Rows from block 13 of a small self-supervised image encoder, named by matrix and row number. Rows with one number within an expert belong to one neuron, the router's apart. Each number is 128 + 32 x the weight over its row's rms, rounded and kept within 0 to 255. All counts start at 0. Numbers have three digits each.
Before each expert's rows are labels from the 100 images, of 14976, where the router gives the expert most weight on average: "responds to" is what is common among them. Only what is clearly more common there than usual is listed. The data: abstract colour fields from 500 small random pattern networks.
# router: router (model.blocks.13.mlp.router.weight, 16x160, trained with AdamW), inputs 0-159
# gate: expert gate (model.blocks.13.mlp.gate, 16x160x160), inputs 0-159
# up: expert up (model.blocks.13.mlp.up, 16x160x160), inputs 0-159
# down: expert down (model.blocks.13.mlp.down, 16x160x160, transposed), outputs 0-159

# expert 14
responds to: mostly green; bright
router.14:126127085071152155168157084166099197113128104083122086130164059150141100142150090047124096096098113152084101142098083144164126140168102080102116156150141105129145109124186090098110091165185173176115118154121192142115133133144149059139105164101160166156112115136167069145104139090083161140150090145129126110124161115190099162123145175126128150172112152084138178155103146073108120103162201091123158116115172155149108087062085182148157151108188142079124149100135145112164106139117119
gate.0:163095081087150123128110076061113177111156177101147091160104116131066137149152093118120170133142142088173046137153121069123063080119100116074114108155151129161151182106154149126090124165151105193179150185128160119148129145148147165100124115161137122129109136069095168154205069078098127111157098137088111093120124119155105138088086137108126145135118137147145156131159171143163123138112155100167146092107163112080143160153140136104095145201078169154132139119151114202203069120162119
up.0:147101097153127160088121095116130137139138146189128117148190137078180124094144148153100124172170154088133123073188170074191105126167116147165055154114149129048101108131132107161124121126113175087159095120087087136141080103157115156125099124161116112136123123127137166092039111140103176068099135188155109131104062120108156099195144098155140117121102100159127198140178139146140160110079143124072052145161104132116143117172118105085120155113136112187085110134112150084098191122131134
down.0:133131127131121197177083201147138148134077158150157136164146122138138081132111084142127120107133099130151096141108168070097172140102109105129141132080143140099004152192139130134145146145139183104161127160168073118101173072158091167119066161126135151107109122123130150133129095207139098109115087096137212086076122119154131172140134149081101135165137127165091063120108154144130136129062087171175134070129105100145108116098173121165121094106145125123112087154079133104108179160152108
gate.1:153150136112089179134143104078108139151098149138113096194080122115161135161081120143137110094089159114159132156144132135151164124095101116121130085178067071149143173057170118145102134154191114189115149144117122125164127173115118044108114120128195146082135099129160120057190118126117078155143114155068100073129148172150091160061137123138135142136071190077133170141124118135120139096137155138106158110086129162090130142063157159172147150113096150079104111200103111140156094083160168
up.1:109127144136114094109082168150184076106166165121156162098143123125085118107139130130182165173132100141111146104143144137123108103164135159128126154127134163116110085187127141138200152102043117082144170125175097125096103115132152210142156167140092083122104139143076168142113148146120161081132155078132160162073088092060142085183141089138137099122136047138131113143138109148150146153087098181149069147154131096165125110155145098074074120134164103167106127098096166128076143211080079
down.1:119077145154114210121090123133126097130088113158098084149194119139120128107127147104119061105104101136114175153129109097097124125118170148142100112138134059110067123141149107163104110105127165127119186140189083182172127132191148120145127185129148155136103081157146043113102169168114168099111135082110159160087153152110126172148103120086129168144183108101161092175121167189113109114142112072091140109122149150125105144152070123208075119101178075158159127186070161103163129115132136
gate.2:119122138149149098121101133093162119098160144180151125129162139094181149121100123139124140162092106175161138130117130183165116141128132182112119121154086096042139082034061154171096129075134192160137110088049190183126162146126118130117088162154143122121132193110199092151137109161073083177107123106086155173169103152144105143159157118149194136152068123097116123127150101131099176095152140148186149116120110081188134150128129134132160167140082101059118143115159132118109144150157112
up.2:167093139122051124121070105116116144123078202116146120177151126166144132124141133157163144118150146157125105125125128029124075061141125104107119117130105188150153141113129135096199134185161171108142171144147066108130150135146174188104187097144137087078081104100086171116112111077160134108113122142105124095101137124099136122087189103080092140143140047168117120139149134146202101165111156157094055117119149184119148135165202111113117103131133155145088092164109143142130091139090120
down.2:179159058078158082156137125053136117169113124156142117124185121136157144097206124172115076169144175147136120114134042158116091101119145145159119143132147172130046144170151138158163165139094081088069130118150157079151218125109093106134102147117142114144143129153158089138112171140139180133073105124112139135125133113126129074143173139108089103121156104140126122121160116148113139119053124173184085129106109171080100098121142119149138093081163126142102111158067036109122140111144175
gate.3:125133161125092169173108077076073185140076148115127138180116145121132135156099104131150120116098157111140118142157101142150168098146085098141099121074083166191150174058148092094132095179191117115170108161081080131160134124112137088076145120112159115083097126115132178095136063091116154067122112198147119072122127087142158122062160167133069156107088176156119155130130157126207127140101156119079128170114145167067156136069172155141139153110111146141099115168127152145141104140136181
up.3:139103145128136153129152073118079222090102120120143112134126167122172107150114080093113067126116161069122101143158069123156161134160098118140120123111150162131161143113130120116096092172170162122131100106041127179167126122128114063116126096079133148116117153117124140113093076103126166121129107224172138101161141082187155137111127213163075152107149181160102129103117195150149134126133189079062142125115135164046131105100141156167156137117128123137129113118179127096176113107147185
down.3:161071106126130127090205067149074165187167108149153122112077184104119092150121162154160210124148158119126113121139139146167101083175138138124119093096080134122233099119065141113098112094093122110134094133083175195094099119130135168142083099112121047108107142083129190082142091112143112065147109163134124108161163162131114134116151100111136105132184149111116102086092127094117055133103140148091104154103179150137167157160152146141169136091109158127152132120176164120135125104134170
gate.4:134104134133073079125145181150187075171143127132108142089086137102084154169083138105145101143150124196059198143127085205110116139147188112108149167147100123156160126149074140114164165068093081123127135166158100145093129109206094166153113127118136118185186118112167114165135171150063094140129150106161101100153136096134116118142116140105123066067150133090161102099100153183089137176153099106148116127096120124202093152136115112147159097142087081073148145124125122109081127129083145
up.4:118166107171134148134191171167120112147102094126125098102135128136144115093133086101073087158168096123053178161088136197136110183131156146118136154087136147137107096157090141123111133080109114130079116122132126150147143096169079140102100153093145185161150118108181071159083172155114102194102130117138173127176151106139117155163174198119168127113135190128099118097091140150097133117189118081141150115128097125170084102158080181183185147118137081096157154098188074099152199132130150
down.4:104102112162088129125186086120128158158124122146156123148104125102169112105171106096158186133156138156047133096111167164139083148105138113160116122147110061151112106115102138120129192115157140189184096102078147131145147141140171202200087076137096062130097110142118170163100054154115091124102108147173122107161123148109093143113109122153100162101075098093186154115106125176107141156079172148164167087086074086105136150187187147135144126161097116077122164136179100125119151108084152
gate.5:159114138139142147137202100124120133139137094131094128137191169047094156105134094130131117055119139189044108190162120122146103187097148142090128159149161085180214092110080198089070091140147104137077126096087111155165146149140166094093112105118160121187081150150128111134095090112103155141119122168146070143120132133138076104173130114149124162090163145144135109159168185165145157099161117085149139141173098098139105146153119147135141098102080118145114178173130115140131110159139197
up.5:136193124148148174151169146177135129140104057166103101157154143111130103062151090112102072118148135148097156205160118158167126195098138159162133140131146113175114121172112197107105117115139132105058110089107123159148137131122089096133114141114146188132130090155145061131082178172135141188080174126147144182122110138135096135173141170142157123100139139104103124127133123153092163061170121098126187122215106093139074084118057166149151154062123123123150149126129108132120170106165181
down.5:071143160143140148094105114190124152122117089169137138138126133120143132113104120114168134102203120117112099144173174072118112067060114109126113105133126110087098157202165122150090182054140167141116144112130170187129128119101178137165114134107111123083113084116139145183110099126117107098169116110116112131148095066069173111161156122152123156139070130142127175124137152067203094122149125105123174131171131077106156140132154025103089157155080188135162154095162123154166132185097093

# expert 7
responds to: smooth
router.7:115143155118093113100101129144140174141079074112159115128133133097146107123063077101164089086148138145054173089037090125131152145140137163142095072132139216141107126187150074117121071084138159192112048139055148113122094130124213136117118139109114082130082094138202104091103151148145131097111117147151120169133114143140121175119118137149120201161103149116112170190137148126086139144129131154128158199116145122123109108110097168144148133111155112131108096121157123087127081168091095
gate.0:083132091167195133109172160157126126140141095136123125192187124154098158076176125152093117119192083166101107105105151133131068132091150122134118155116187127082119109173090172138076146084116122126095122082093147212141131122117114158105100110139120151178121064126147139153129166119128137131106064135204136201095174121128081099196085124118160148097142116134097133124145112112099127079156147093124117124201091032133124106159059100110130133116134139139144178090146098097141162158152161
up.0:151119131096078114143135112092158067096098103145100135108077153142123140146090134092182110173106146177129139175178064126122151163148158092155121100116074129184184128097091152136202121124172059093149170185184122077101140131173109110188134101113144134115170130122110113183092161226090108101119148154093044059136137110094174103088165117107118122121138100103152112134115159163148138140104106127144110121118137172143099175105125164177181098185091135114131116141100154148096109088097129
down.0:124121115135105193105100175113115176132142105108153089130152123153116150106141121108078126090137125091033138073084138141090211130175122115150153121085095151158104127121143183114086122119166132137148136062111139142128125185138180120144173110130119192132118133119109109148155174114156101118135113083130200176119116160138140107187132117075099125096139146124086087175080148157088102160142142124135195046118090123142114057099108141118130171149126061162123130073137111103224070145126130
gate.1:070137155145104109124088110238094149123117139138157157110120101121154167176112206104144108136114134098163150117142059143187182144110088107180119124115088122103108184126140180117124135109124104100123126125138148155077144129129046131144160091117091128054146109154095138054161170174158115086128064076104166137169114131168132165077108123117133211121051145151105154107068117121137116143112051173116111101088137130140133152075138069123137139128147156152154153139107143131109142099116140
up.1:127162139147156140100163171116117107103093125070096167144129112166149164124045055143134119123093129175129117094113142107119142158112125093184234131202092166096203078107173111096085129124100090189137132121161151139163028133139112132126119126090137168176137109128129127130192110112115088130167111159147111119110126097148090180141143168186096135135076100162129157120115133096137103178157131104116149106127174143134072107130122185107088156195098157120123085084145157087156112136152115
down.1:175106049092102090047109176091085114148110138098180098126169096120189099109104101169108119120103160123190156149116111140131120178079119095163172141125154128100105161140115164122148136127079117111135122101088134096179162113157132120157088138102126136144087211181185151169102095191171164113180109137083140119077099135123151144173129117093154150125196124125108114099185087135163122070088154137133103131128121124152101093104062182151115160119112086131068181110126076132128103171130146
gate.2:167125080139109180175141127103114178127059136111161093201144158146148104047175117137096202173173166121073115155121136069125061123074120200100096143093165134122121077149111165112141116177132113110083172125090099116179124163148142145058119146172156125126080122064117142142076135109157141141128143140118144136082130146120075117183208118112188138132137129164083125132214115144145124088158171126117111113178095126115119122158098118151109119109098142115087150167148115138145138124153166
up.2:144122071168114126124148155108126149173096128097160110138145159161133101030181157112109204170164092148048100140128153102083058110096173164077092158080175154111125076166084127117162117127125120120098182147116090100152112143134158206074113133153115096162078123067125127198091165115166138148138131089123162152084110130125091110208195120103157129102127145155127117107165127126145111112141142106169100139185093099144070141159083103131110109145138137120114181136159127166129104133151148
down.2:099146134146133116147157129152129153119084166072186116182138117133128152135134173184165151157139086158173132127151104142119127159085143163085090121107156176181105141177065127084151090162065170091138125133182128158139116130106148122052130128128105158094073128138067155091115182073158126070128138123174156134116118089130090116154087119116141111124111149155080116148189137121133171106125138142146094166186122100165138127132158124094085134072093121105204073196126112097067219112126095
gate.3:122131081150091163134124156126124161130091134092185067124109126159131101055122105110109197148157155154103115132087184092130037058073184188077066120076163135109094116133174136131131130155102160132136155153097114099163140105121116143050128165151118152105075126076106120118151110122181148186151150113141154126118105133167066165138148133117119155155155094147127136159158069153192117103155128097167131149159083141124088177156108115131087112120116115118099159177160081208172129141133146
up.3:127085154166150162103153102137123158186168157097137174118167178087098125093142097156100153148140148119107111122164201041118110142152080138072118188140198151134121067136076149095165103176064138098057136124090102149143129111128145153089119158155105122136091180126131155103070088061128093116098127123131154155087131127127129118206120112141165095198106155167134122134134179116132150140116136152111129188141133123113138065134157109081054135073160117128104135170135141115112183182125156
down.3:156122112147137110113125087137108122141113072120107104126161080093140127117162103150130085118165160128169135102221168160100135111143178124147149201187138104067133104135137090161119114101096146070149109143147157102152135116145144143166141106073106137144111129078117114099044136132072184128108193150124123124054092113165173104153113092137098085130140119146133204179173105148161116110115127146190122176081102086193123159097130128122131146207187105122115190141153077072162128116099122
gate.4:139089131108129115142152131117130096118172097170141095164153139115090167104129141158163107102142105188111107120160119143125108193085149168129169162193146036140135115124135152143099128075114042164079132112131169169166121152159107137119112047128128186170115086168178115162144107127108123142129095153129071167148108098136090094151105151130119105138133179069131169143146066140101164092158096100153135091102151074155145109103086100125128102133069110154083186055121148199077101099159152
up.4:134169119145114118112112152189130094105100153099160150119151119138079096154126100116104152143154086144121141142086124153128080070141115087112149107132141160102124110118107114085190170144144180075198188196163078104072141075162148126081160159141172132105139117129080170130147131099107097120024179090122183103124120125113173159145155109125155097140096033193144139083117153174141168195128105125129113161126097142092081164203135153116122123105128136105169115135142113117179162104098137
down.4:133081123182108151112086161133126118123134074140104185122076142099055171149149084110142111122117117100068126098075075151152109030140161136094098108160153132160164117110156165099188157106101161108090128181159114096077111080119159095147104090117112148115104091131149046146132189136129113128115122142153133118195128222114144095159168126121098150154135134186119168154083147105091082100148066093128090169174099108105147151127149181152186115130134175151125116172137099148115144105138136
gate.5:154091145151199087071139175108159150187195113166117151151146104119115114118097148169097172104127121137132116127109203127069140131122136173086152198133196104084121118170138144148056113082104125180099131111126187189128098131097158171111070054140090138156125183153140128127137065102139160168162109106146112155097146160136059093190121121128152087095134134124138129176141108081090117146131140134161095134120106058159152100139143089123110112140127138097105176116119101135095104206142151
up.5:090137135120144124132114157150167085195137098119094122106125048081105111142097110149105139112059169141225151113078197165151146127172140147124186109143114143086134189151179133157091100094088133134158112142141180088077069084091109152119138134130146154163142158138140098139155131127137084169136158113086179104137100130111123196109091133163158098159073110127128204120109088092105127187135089140137152133082163122128084112104090187141094190171129152094171075122150117122138140127142079
down.5:050155109133109141120107125132100114114130103152199183104099099107091168126168116128125143125141117118145123073078169106146120128142145051116115128084097133184087123116116081134144158136097080073155192128092143082102152063127168192121124118117103070127174168112149181141165173152120126101123101083115140158114168109110072098127119145102153183170113093168165095097098124132126118188132077111167160119092129119138081138134182142054205095096114131110128155130121092151106172213148149

# expert 3
responds to: smooth; bright; mostly green
router.3:119171085126141138105154113115117169137132114062118168156156148162139160111151115158188118159130177084200104109206113109156115153108119176185155143117178153111117126120139102178150093109154136092156137083125060108190127104126112132132138159101120136089075151101060176172077143144157167058110131167083173125071057142083153145075090159139160116155123137153098147135158078148138130094109164118155111115174136116123071066113084134136077136132120156145186133115163121161164187139130174
gate.0:186112077085180190157125099145120130093091125096101102180115122104148172117152112214173130128164133090144136110176107105142113099083121130214097109149090129096129110113163092174113129159115117142146164084200082144154102162108112116102159158165168144142106096121060178132091120131141135024093130126116149136096122110079132121128093127177128146141151090137120153172156124134152134095072114120089104094170185094086130081151076155119105152115154181159129100159111165086169094069152141
up.0:107135151144149126119117191183204080165146122086131106058139098111150121114127119103094109137099123143130139121097132150150180158147135133158169094170109124116080112151133112150173180124101135110155076125104140123133153087125042147131171141101083174089160118130143060141111164153128089146126182036099161155194116119156170148123121154119137093151081112097154138067064057155126120145143114183142211127101123155124109099176083136095115143177159092130186093074161129139134163089113119
down.0:093197199120124101084153130173133143080055154128149197104140154158127138137155171139123110104120149103150163129156116174080144136157144143111156118122162106150130058134134149153125096135150148121087062115156134124168146097084102100133128146092086139175080104129155128116055093127148170138117169134116179132153198164097118201056130196157059122109157145163097133117097070131115217127094099145125097170170145123102083091091112107150131121132122099156164107194132118120073130119152125
gate.1:093203162143147125150129166175108130104146116127103122101152121111165105157144160089108043111130183092126121138121121148144183152119152108156164123127153118146066154144118040161126166115152141088133074098086170183080131136097088078134196131087095158087148107181144101090140170181142109153099147108128168151171182138130169126079110149106114108077089207077096144107093072138064176117119180136113097110128103166148142089129116100179126141080161098126147110111140141113109149094106073
up.1:120107139158104176117165105074125196160121173155138157175063190151117122173101119128110137121193105152091152154109138140112142099119105132095070103097083123112158133056135162093097135121143103177138170169098099122132149141140143103142085109113161134132175166074109133123169074051109102106176078198109066087144159129153074147121147113107129160105156101170107102136103178115164069127165137129080114120113078122097169197145199122111161106140106119098092159144153069134168134125119172
down.1:145147116113167156111151094088135198114161114150119105196132064148112132144136094099155127106179081123066089123122088095128147102159094127123102158204106152144159136164113164112097103118129073104062152129093089107119142178187141139082142159134145072110174152137090175159126183161118135156117057094112117136105179101135134116136113090096136140181146123097145136128164216089147106159146221101145110163178131123102100165145139113078092114121158157152076163098072157109090175121129152
gate.2:152104148148111156123118115131107212157117160119151123155115216100128138142121101100130148105140128102113114177120093093086093094120103120093081115067146145152166114108133138094144115165129146143132154114054049175171178116170134098101129127107132140103143134085079133147184070076172158096157088153141106055148150092192131124103119160076064117098155161174108111121115149157182112162134191130090124121149110160081138178160159106108149095111145170144185160164135127160162140107047169
up.2:131103113121134106090134173120160053116178113208098153081151071116119160104098167136165119159117136161111110153132122168118148145127188138148176180174111068116159141132168153137074120070120084168135130153157190133127085139168101163155089084101123116149136152162167125129112132145063092158140159106119075190136132149107097132189150084138132152154129139085119113173106089107069111122169058104194071143110158123195156111066141140128118137132093120082089138105129118098071093143139074
down.2:078100107101098070127100088143150162167088120155136154153124174103141148163135109112141124131123112118114116148109142113114176117191138118158125120103096163071160124096136041081145114131095116171128176100102142156152139118179132161172096127076068140106118113108117123170174138122106081131130144122134182146177084125077118177100106153067113064119153114136077124142135189144223088138111043154083088171182127114113065110110116121146164147157124123183191110175136146147135173109140184
gate.3:111121133128145125127153132102135131122132154180133068164146140136129141119102164123135124071113095149126067181083090114131087197084115104100146127056147081120158091069104152115073128159116114166085154101016134153144146125113132164131101056119115165196121117131113121126158074111098185153142115168158120171135127091195073116104138147113123211105148131133142106082177135143148159091167123116157138105121095082147194163152142070148155056152092131138097166155118124183097147121145136
up.3:168092139141131132128112161149137077158153082174113177067100119091118096127175139125089125169141145155114189095151169145132154078200151081145085145173105126134121146201171101132176153137104146078162113174179102081106132114139157151132132161101147128096154157127163128116088155147170078124111183085083120115151096164074163136159164092156095076091146120122163148147061167103121056159089106168105140153151142180114068125111129176100094179096162093113124142117086122077106106141090087
down.3:119131094152151147125153161160152164098125124129139129151149112128155128106191050148130152099182138107151145169176138107145129087187129097091130144106103056136151114089168138092113141110119146111149139163106136154142108121142114129160108056139127179153124130080114114121120121124088140185063166036155147100114142128134182069075176103086169067117161133140115116110125105120145097187158121128201123207107107140071126124135108156058066184036160143114134078096145092124135154126106134
gate.4:151152093137178126087138160182148121134119123089142101086205117130117120065182135113101156196124141092118125119171152068109106120142191179105134165112199152137089082198154165165147114134108121069086109109167157092147130116143081145119168164108086106137087138114138110159069176170142141134092163069101160172098124156128141134206066119119135095152128153145113130132118068171128136093124125119161132140179127148115037075122104118129085158079127119172170151109152141073136145102131108
up.4:134163099149109134149181105105130167146084185112184078149113154131160167104100116112113184138118105138131074170079127125115094128097051145078150098121108140114140117089068150115120124144142106182137215104087114094176178138124124136060125122144170146157120117046117107165157118117086151120167125127139136121139067118177063160118134165080151176135101100134140071066157140134171117091171116121174153142148087117112140182132115147142170115199087155106138120167173066130170133136153180
down.4:141148105138115109146152119115157168137137133129141148213137082125137143157093118074122126113169066108137115146155058049127180130145115142114112155188115180165170124155088179091116087086135121140114137134076049161084101142166118173140103143133166106072192135142061196191115174156118114127131066103091121129104165089125136113130130091077137135137134117125150104123131181071133143149149170124181114176116149127111147143090151069122147118094149164133109134040065169107133150139150165
gate.5:153164117090150078142064110122126125132093156159151075101155122122123097085092138135134140145105175089175074119133104132121122158167129145106167128121181100131156100140136184151170089176088155117118137109128127086134156097101080160070170172158090112140098121129112115141101144184138171151133192094096171125125043145135125080154173124119151112141075096109158122119197107151130169109135137193167158172215124187158101100084104109133106097203144142176119113165119188135111081069155112
up.5:137134128107179109143143142155099137122090103085130080116158134124110162072123126126163161107131124099110071072163063134167080158057134133147202090157140140112104106126095150176158155152124149137135141078097130143151105110134089182102147141177100111125098090096098146160099124174140213120105188121165169145132135096119126091149108209117089193098073086144110086099185081147138156138138143133163166135162128102118138097195088102123123088190079154192156122113138155169131100180151167
down.5:142113165154120205096118118152092024135073209127139117100115076135116178105174144142103132184133094144139142104176069146102143089132120143161161104159078125133134111152146148122195147104129083176066122109090164164165091101120107172128115135110084113161058151124172162138107110178078135124121184131146147150140114163140120111091156143137092136149126122101088148152100121117131198107099169182098108105076152097159143116130101108176148081114133128116144101135140060100063137179184155

# expert 1
responds to: mostly green; bright
router.1:151079035159138172165124133135107093122128124137083152181183158159070131135124089150132122160128097123127119134127118166185134073163201120154122102108174157133161096074110083116109108120141142172089098171082103129126068141073159116128121187125122119168095099136112108134129159137134096154078103139152144116156182105111112198175120144079122133171140151152122122127156191096066097123165148096148160195114107104153088082143095207119140118194160123131110114138171161048133114156094126
gate.0:116142138160082092093148112136124120131079086079103168121090160139155128131114182101161114128160115111085168202141109140116154190122153110137118192069128159151183150135047087090148109107113119103109137134139097124135150058114147121178170118084103087133153127141137146130130156155126134161075108163160085118158150057149161124066103134088051130071151116113146143100080198109138120169106149075124130114069138163129111125113146067120174096112152114155128169098114163163084143064070179
up.0:178117098171103138125224149083183109182141160085107125154117156119116154134138140135122171147143144199092143150111124125121085120082145134109073157088131104145139168078120174098104146130134167188144153165132136120110176118150120170146100034171146112161125155064156134162114101098134123144116165148158092158144169148158068126109090099103153132108140116152102120092147149180142059133166123072119102100089065135096171172135160101115127111114043120081126130135172086109142119117094213
down.0:103164149122124170172123161118139102128144126069106138059077069186117119069150091186117053133157175164106164143148083134109120097150165089105196103145138170107188113163098126119119142121134133136100142126144110116167120183139118137219078102154125133099126098076185071138173072112153112188154128114096080127113186134127094118082103116168190144090094119086145141134160150080132143140148146176148091185117146081108119111162095098148120104125129152127145086095084160142089164154162117
gate.1:064105125144062137081071080068155180164115126100153126134158147079152156092066175091164136147153082175145149130073160074127083139153120144154063118077113138139145066138117149134153100127152142073129118158104187131112186127138128124175121166098076169174104127119073096139125129165155162135083098167048086123122094142154145120081066134080141150113102114108089131131127110163116113095175163139109128127170075187132088175144147095143147109136151163185110118100095141120076116115102135
up.1:179111123157097109076130188157096174140093093138119163132139138161172123138145142109111074079147210102138097114152111163149148088100167134114128140135108161121143198094085162078117148106159132157104082144078124217102078140073126155096064041127130126078135116119066144129181104085125107079166134158159106082148165094130088125148091158125062143097180106148090107120101190076112098156113154104135112119138135100095166133134162102115099113126152101129186155083117116128135105143069111
down.1:157100123067095065126151118128101147131088124181095116118054122176143101103067111097105145183175160147132111077173107055033132165153158119123104133066156135095168125148122110139164140086131092159126109150188094093112093058107166139129160118103147126150134081125128071166108091152116140139189182140136177113195158161160093149153123128125101144171124128127156127174102151131094159115144153115162130154069150097159119133066164167136161177121109176108147132126124092151104087090178127
gate.2:102098158129093103137101104105157136089155149102161136100103132142142170194095138121146131129113103115177168129117091181091164105123097131128184061182063079103184123152128167151140139133153103097190147112064177150139133169103128058166133106160124134110133160149079128129164111155078100067154103115093133158099092146139096113112065096140145197133111149019138115168141129090141167121096163211148119183154148127139132168097172120136158103121101096140123130155120156144116080134184076
up.2:082119161139117151103115151140153135142142114076126172094131148137171111146155122097168120088144113065172145122168098133153131082125145157179184068118107131087129085200141129146176141110143109065131090118040170126153126119015162099162159155137085110132126132172122145084083133141138151084136116089105157148111129157087150112117085112142133178136114153083141136139121118062120133124091192190117109180139158120092100121106164150128158140084212098169141130116140174145114173176185082
down.2:133103128161157162110161102157197070105188133166151150147120106125067109100066129187140096131157121128132138109087059115123154066147118121087161092145155070153132130095120135115090137148160142141107145073136145133186157191076167098192207142166186104134136135115141097117147107091155111092150097066144131113142122178125151137067144104119159063085148118135132138154122121106072132170105104178137091120160138098098128168190141159154155128159070120156101067129123126156071162166107089
gate.3:146188185145188130148134156128150096054133070149127116107172132105065104111091147167121125112142182117154162153118063151078098176143156151119123093146079107095114185155148219141161164113153050107130141157165198104089090111107099078110107087118105132093151205105149073147132159181132064137117195106160109122129152138150133102115132129135140121110080114069131140126102115118162105083096117131176090116171153136139121122119114112109176108120153111134123105170097139084125053099128161
up.3:066056111143196140150149116106134113160130103124128145120127138068085155206140151157156114122166136137113148158153149161153096106135171103116144104122095088086147125157087103120137094097085059129165098171097133123051098137144103118135114139120176158117136107108153156102123175089034022123108154173140090131136143096120144130137139108132072102080111110129080150131064119112126079123143033100090137056133131168136119157096150137113113147127120124078100140082092104132092199149116127
down.3:101116143135143148103134088136110143118120140129115156102183151161103098122134136112141116122168126104153179079124124116109166137114092156193150147160173125111138157138139099155166086053178065066161140147105078093070135139172175109087143213079091141100099131165119181134202115115132196119115161153093154124136093120114181082157114095135076112099096171095189180145154086125157152131129157160140109137107060141147074139098129087083103104118119157095088157115111157140160165171069181
gate.4:139132117164136128092130168178207080133105175155179112129157097151139108090115119124127164208135088180119143150125115125138117132141118147133079140126104126041121104159116205137155134102135121093148159135178172056115145043148047167178168159144091163142132125093147077120080175183104131125131153057118104143143109152130125154190159081123134147132134060115135109146113109169173110077124111142161059111161116123130098154169107112102154112141151147121119100120104125055113190122101132
up.4:140161142107156114154062085096033201075148102117121151108143142087135145170134150119114107051114168093146094147106137109107146166141081153108215161164158114120147129108146103142105086141140125125108098112078122186137129162071182085122060089109103142146079200166134145132161055059135129129137108160114153126117086133180127141106088142144122149087115178141115142140117139088100177151116174140082179132142153131163147077057173133140110130125131102148101144102122145161120063151160123
down.4:102146103101133130195128111079187084116108152119123124076159120119077148158059153160069122126135086110167100140115144164125095145057087146208169075122130146124123101160200142118126122153123099138145159165166138128133150142132111114122104191083134152082096145105167096162139126100096167166163166159156108132101143126101147148160141159161092144163081131149084095171211156118119110186113137156095163109157144156063107136103135191147072163123094168098099178083106125080102093086167149
gate.5:135126168101066093150083107069129133089111120118110138157129129192154134157041144107153162147153119164110088125123138116123116136115116149121114092130103159115206125108127161132137118129181073174157205162143124141090168161155118110111144132151152105135164141105100130123172128158097148108164124118131073148131108133158106083045102129073123125136114083116146103129126110198164081155188100137152119117097117192151164172105143115094236071180092122108120128189081139104099047091121138
up.5:125105151078146079099113120115101052078137088171151142073104094122105114164141184147162131179160117158169155151067112135129128118166152109102125165125129090137097149150129183128127162134120079101127105153134178125100075142117138124128077092129105122114132158145207113126096209206046111158122132123078130167099105159096120151179113118141107127158128156071144154140114135093117159097071106127165148140113157163193172125125120116164160113134090102112097103101100160049052049141120127
down.5:087140149172141106162078169069107184128123122184096105125167181134109100079151126161116163102121073110145119117143157069112086089064144116059146096129152129098109118177094125116154140185204087145087132161139124180125095087121177119091134119137113127114093124148149121180159186159167108158131136112128165155073130169129104168127133103087150090106125118125149122071143156123116147133173155096139146128211085127120165064108134164109179110176140175121188094127103063073169132126091093